A small audio frame classifier, trained from scratch.
Model: 1.96M parameters, activation silu, depths [18].
Rows from block 3 of a small audio frame classifier, named by matrix and row number. Each number is 128 + 24 x the weight over its row's rms, rounded and kept within 0 to 255. All counts start at 0. Numbers have three digits each.
After each channel's rows are labels from the 100 clips, of 14976, where the channel reaches its highest value: "lies over" is the class under the peak; "strongest on" is what is common among them. Only what is clearly more common there than usual is listed. The data: single English command words and digits, spoken by a formant synthesiser in many voices. In brackets: how many of the 100.
# c30: last pointwise conv (model.blocks.3.c3.0.weight, 192x192x1), inputs 0-191

c30.183:091136124099150113136197133104130104101125136118084133129123087133168181149119099104111127107130105157110122136142156107128157084098140154114086108162155112089108139148123176107137147139150158152135132123107134106163106113131095114094096105110126118120127105137125131099135099116132115117123147131072097103134141124094093122111125115125128098143138094104121111132117130189117153104095125139150136078103127131119103149082110108173139146078146107106131148140113086118113169135165175113121099152105165145099105135086155093138153108104133084133132100136093135131112127130135131061
lies over: /l/ (25)
strongest on: /ə/ (34); /ɑ/ (34); mains hum (32)

c30.190:103110110102111094166162143145140144138121115117140097102130097151166079112158115115135133134122095119118115137150106123145131106119124157082122121179118114096133127143116116150117155137132143109135125176104096112167093124082107168112101159118133109132092155133104105101079136149110159110154146102102145096132107151105142136125110112121156090160123124087140094119098095133154137135137119122178078147127149123167108083077137087139097093098112107110116109129054110116136126164133155127095107083140133139090161104125123118106139113108103120109155083127128086142092140133127155104
lies over: /l/ (40); /aɪ/ (34)
strongest on: /v/ (51); /m/ (50); /ɑ/ (50); /j/ (37)

c30.58:138123113145096120176125154145147083159120166131066159147145110143120130114126102140132121161154136136129100127097072111111130108096090120108068096126141143184138121118150136114126133125102099124128096142118097136090117124116150144127152144132132150119201109111130128112147166129153070139129110173159142147109148126145140126190139101109104153142139115131103180093161136131138118118124135144102139114163098172173086079151149133129162129123118119147099113152101089164130164137107148113105119103096143109173122137143127149094137115125154115126157120159114134154141155129164153154
lies over: /ʌ/ (44)
strongest on: /n/ (60); /ʌ/ (44); /w/ (44); word: one (44)

c30.118:121152097111108119163163151169168174133121090118162076137110146169179112149160125136126141129184110125102147149116120158202175103109091172133114096152136128137174113112160111157150159139146161136131130121120097118117101134101119161127140146122104120091104146154101123131128143107107162178108129123102185130142098141117135103113154122116109096111132123119122115137118111121146113133137145123173093088107108083136111129106125125123176100123098158120157096115116111100127123134154116126103144120104106126102147125133110117159136119102137169112119098093156110132112155097073149093
lies over: /k/ (31)
strongest on: mains hum (98)

c30.77:165176078074121111114148136161087115174145112119147126107114143165109140124124112133152143131164081128118115119117153147126137107145138129109134114148150100103125149149195084168147167103120074141115107116141121112128093108118165117131100147151082137144124169160120191118116121199092118112122131180120197128122139158130126140158156115080117117143167138113117139114110106099145097093119129107136115142120092144159142176121121115092157126117128115125118125163119131162138115131138109123127122143099109092139122118104119138094134104132152106155106114142144098144140103167095138142
lies over: /k/ (76)
strongest on: /k/ (78); /l/ (78); /ɔ/ (63); word: call (63)

c30.46:144151109136110111146161116111138154134144138099124127110108134128103110086105119128139157089077131094099142164058154121120102097143089137110153139121137111114103113126144090166145153089112119138082055141111146133089117128097130070159112127110138185148112110134115150096133132165122122144102120181086144115157153131136131098120118110112123104143127138107124093127146134139160129125120136097137100173145121127184129112121155144099163133119131098085111128150098135121075124128159126107108091116137123068111089110129186143129115096118147132115113098118147120138158101153111128095
lies over: /k/ (84)
strongest on: /k/ (85); /l/ (85); /ɔ/ (60); word: call (60)

c30.60:149131153133095134154137076140115116154120143102099143152115105123141139097070099140132147153149132095136148157140107089107105149142070157142138157130101122139150148123142134096114129115113162101143141162117110125138178132124132107153137141133117110137097080143090137176158166133152124136123116111130155138135138085111136140178114122136133142143139144128110135094143133116201111118102131090155093116146162098081101095087115121150158123138097114127145081091107135104121130137142138173107138124139116131154135067150140113166098133095128162105099144138136140188143090074135142158
lies over: /p/ (64)
strongest on: /p/ (79); /ʌ/ (40); word: up (40); /ɑ/ (33)

c30.27:129104126117135140151122126153182152152159141107127111078115157136106128118133141106105139086119138158112125116094167110112122130121110102100121135138152118147134152167156139116161159126153103128147118146150118154141185126202120134134105107171145152089114120117149158136152097159127129183124117150179150161109156090140137150148153141097147164117136136127148157136100150124129117104158137125113159146148119110116170136122102146121115125135162128172131151149125140132166154083095144111153141142127152138106110208085148130124142133181140110107168126149079140106148083122177137142
lies over: /ʌ/ (41)
strongest on: voice: child-like voice (61); /ʌ/ (48); /w/ (35); word: one (33)

c30.172:116148166176120151131127092114114092138085101104150102122165126098083132105125133096176132134130109118098109091128097139081110182106131120115200125156115133100138193127133121112089132075141106120122122165138128156145105101134126153124115129159118114093093145081097161125152106150148145117135114108073139104114092123129141151141145105156070122139109123104081145140123162171125139128093091101122142130113129128090145105114123121160123146134116120153138120089154105115072129139119101165146128151150123153140149127098118103131149150102102131122138126087148127135094136090140122112
lies over: /k/ (35)
strongest on: /k/ (51); white noise (34); /ɔ/ (26); word: call (26)

c30.1:145101124161188137141122125123137146121136120151134136059128172132161137158121148107132115143089118108096168152089141142158189127115089110126101115130128127139111155135123160124112101174118151141101130130150121120064098116117100084120162099135195153109160127146137156115095160120108123150103100123172121177094175096124125103132087124123101119113123116142172129096118103082115081132145143135104150121148088101148114103115102109113150132135153133105107150116106132118131107093131117127148110074142119104134092114119113147108072138101124173096125134139119150112110117124131118144
lies over: /ɝ/ (78)
strongest on: /ɛ/ (83); /ɝ/ (78); /m/ (77); /ʒ/ (74)

c30.144:168104146129137104129115135162101128109149143098122093104114135136143155148132150148124195129170153131122130129117109145181143140168085127123100100142132104122154128174130141097106115129101142140168103125153086136128090129099123140121109088126125119132127179102128129124121170136089150104111112117139136158125145115104105123162099147097091147099091091116180141090128125147136127109180130109143099151147108109111145094138157088119120159107178118133138106107133180108141114137113116105139130135071116133098130131116176082100082129105110124067170108126131149123152121151145163102
lies over: /z/ (40)
strongest on: reverberation (60); voice: child-like voice (58); /ɔ/ (53); /z/ (40)

c30.17:138126140163113141174160156170135131160140115149122114126136173162117121108146121142104166103128152198119139128087159140170177131168113144115108159136128124139152110112147148135135132116137094130116114152123122087151162160071147106161172140075147134161140103110135154150131104126115168192139136128174161143138116124143134085119140140109157137138152131134125114139137128103134135158136150130162132150193162129145130143152110133094164133141136115085106133121127153135160141103141148135129162127088201117106151157135105158117153133117119143117163103178109120127122126140151117173
lies over: /ʌ/ (32); /ɔ/ (30)
strongest on: voice: child-like voice (63); /ʌ/ (33); /ɔ/ (30)

c30.33:130192122117128106084140105155152139170103138097077120178098098208177174166118105163140157124170091094101074138102124112208092136125144142127079130140117116098158155159152113127135163139150081146111146141131143135168066144111166138110116131141125116140129120137138129097164141118115140105121152142116153113124135110121132129137143163111162098131158135104097138118153137123139159123111104137166115128122115145151129102127142130143102132128109099142162120111124113090100114111168115138102122149111107122125109120157149132110132094117140109120085124153114088126137116122117125126
lies over: /p/ (27)
strongest on: /p/ (46); clipping (27)

c30.4:109108125111151141165118126111173137086117119153170085085125108118156088148098115090085092157138086112132120129131115155136174108094127170118142151104133039149135100118096131150132135135176150119117140131158124102141086100165113142133150123161152106147151150127140091104091159084126160133157144110115154113143144154140157121135137146136162140142128105106150055116079123102144123116146139134132130119127147123144118133097116092106158114134136140096138149134129101142115152128085128101121127118158135106095145129112117093137080148160143169106158085094148094136134119104135135125
lies over: /l/ (45); /n/ (39)
strongest on: /ɑ/ (55); /v/ (45); /j/ (45); /u/ (45)

c30.97:139105121104075128126130127158152115178127109143124130144125113162129112127166085121113096119138101124131139095100119117141174093087127125110131126109116111113141104123135091120151164084167101128096071130057127140121093098119073079114116141159113132139104147145124133100118109149147095108126119133081123109146074130152112116084092137162123130178146138113089092125135126136146121085103110113158078137109087119138157164118158107105148152120120089112111120142145090116130137168116124089104108133146099113091120113109139118115173114107132130145083133092119106140125140140120084125
lies over: /k/ (45)
strongest on: mains hum (87); /k/ (62); /l/ (60)

c30.166:148110132145179142141123132115142127103152143110140155111150117090149141132117144103095099124136164139116145134119157117125142123096121131128116134108121157220112145158114120083117128127120153146140110136161122179143137124154112150134102130146170166093154129111155172137127147151108179171126141144194141125135154125136133121134117138104144137127125167137169143125130159126110115174173066114113160099134169142060121093125108155144082138178108147150090130086119110123117106121114151119129120151123147141106140097116120154135138118098096123119144140143094130128108062126178116122
lies over: /ɝ/ (46)
strongest on: voice: child-like voice (55); /ɝ/ (46); /ʒ/ (30); /m/ (30)

c30.174:142159167128102109148150145161174144150145147144139111130146139148154103123145145133151163139162127114132128101117139098145124153146158144137170129116116133106108130161158149121122147102150165098184161146117118131166082134150132175150056105119139107133102101085142139142101113123136125130092158147113163108116124150105160189147128150076136121160116109137128140149124130130140079135122124151122125114159156130116105132119116067166132111086123121106164123145112142118099172168134162121132148112083137173123148190095105147090098151127132119115161131155146132151162143125140164142
lies over: /p/ (43)
strongest on: /p/ (45); /ʌ/ (36); mains hum (34); word: up (34)

c30.93:112099090103138138164126140137118143109135125115135113099096113066104114105143111125124096137146123143106159152138087175098121127117077127140095111120101149169134114108117136089139139138147125150131150115152122145101121132132137107141121141123151186135171119181090096132132142111077145137139140113155127118144098135128100130171159140101095160116137083138116136053140107102135075155132108139123126108118112125161097158161126086135180147146126191096116104131092074169119127088136123101128111152178092108115112106120111124127092123117101164134117137123148125127120139128137138169
lies over: /ɝ/ (38)
strongest on: /m/ (54); /ʒ/ (38); /ɝ/ (38); word: measure (38)

c30.39:179114118122148080165163127098137137098127118097134098087119151113179102129130128132112139085121145135091122128131139112100144129135103162142096142119147144147096122111120111113145111132105165145127126110143155152147161122126113155177138107138137156133134152079142145142093131181125155123163161148111127147155121139146114110136139129127154141165156166120155153100180161106153128113140086165138117140100146111150124139151106150149104166135155145117125163105127141147165104098184104109141131106113122112127163109142161151148146102168143101166165118133125140151151176220136107101
lies over: /k/ (43); /t/ (41)
strongest on: /s/ (83); /t/ (58); /k/ (43); /ɑ/ (41)

c30.136:156114132101098097112115127126155101127111140127126124134146119149113152117113110180078123112131124097145099123089110114118088159126109110082142159114117119140175155169127108118117071108117075133082130144125143135094169061157118099133128109128110129137145115118102117121145124131158096117138097102109121128124129121123143173146124071142145131158119126115071142119108151130130117112079100133143127144123123146126106105124178117162146146087118076155110100151131126167127161149093117141102116135139119130182090092093141088090110134147147133078110110078118151153129147125145101093
lies over: /p/ (78)
strongest on: /p/ (87); /ʌ/ (40); word: up (40); word: stop (34)

c30.123:109127121077088149153152131132098146125146142136179105101106114142140131127082063134103111117132107127193158138116123156138116109115151148105146128163133117088137115155126097144123114160132089097064118159124140081119089137125127110140079123172104133130107144132125133081121120123133075113131128101092152143122129120155115129153109131130143094114148126094125105109110106143133126129078084153135115098138105149143104121075113104122081152071094116138090122154152065140117113157136123122129122125124148097140123116103142103166147082149088102149119150123119114155159139137100112116
lies over: /l/ (25)
strongest on: voice: deep voice (56)

c30.146:119135117107102099147156134157117111136096122110138110121117089121118121130136095146106114096141116148099132086145081147150169084108118111084089119126135130109161096127164140152144137111150171100180171109109114105120155127121124121093153135102140159125099124111120111149132115131128108178152143097100132128137118136101106139118132162110149129098111130146115116148068141148144153084129114096161115127113125155118167109108143098149105097152084159132149165131133130103075160145070143114142185121154167159106097140114153105170118151114124137083135113098172098126142123099119141077
lies over: /l/ (61)
strongest on: /ɑ/ (64); /v/ (51); /j/ (51); /u/ (51)

c30.78:149145093093098134130116144143135120138114148135152102136134124130092123091148115130158131110097104086119159118121137139112173132122103100129122126086113093131046161138162157161122122164087163112128143139149145119123109113134146143128124141134130139109127168143145156120128130132121108107178172197126160134130141177137153128151121191126118127122158135160132113154108142133109120125125141144090108109159122131071132150111103147126157118147119134133161185089144161151130138133101100122135103102102106092166127160110094125160112115130155127162179167100177141139167129097113094145
lies over: /p/ (65)
strongest on: /p/ (74); /ʌ/ (63); word: up (63)

c30.30:129129156150140146138111095115068145141130136133114172136130141154077092109129147130121116147093162133150161141114109139126125142119115108126171127139135117138162089109147145136164107148091102131116093134111092096139163162102116125100147126096128105055142112126089103160165109121140099145121134143139145164085115122140103050151121104070117132135104134115120102102129115137131108131130162117118145161140109117111127084154112126147059119145136106139101091144069122135080150081143108130123134117106122161126124132121115156104138123118091108098170144141094098113120109171136142100
lies over: /ʌ/ (58)
strongest on: /n/ (65); /ʌ/ (58); /w/ (57); word: one (53)

c30.92:141089128152168092129136124170094103166120109141112104130147151134077125090147126149098127134154120134106138153113129106129135124117088124057132105129130132110139093177136119151089143112123123115139113139058098158117136120153138089119134116107146150117124105096113126139124109140115119128118137137088125168119129101164116124100136132102116142154056126113115152133147140139145137089169135091122114134119129104149128142146141116166140144066120101142135110150111147152119098126096085111166107076067112122139113100105129099098087148122127125088113081089092110113108122118173091117
lies over: /ɝ/ (68)
strongest on: voice: child-like voice (77); /ɝ/ (73); /w/ (34); /ð/ (29)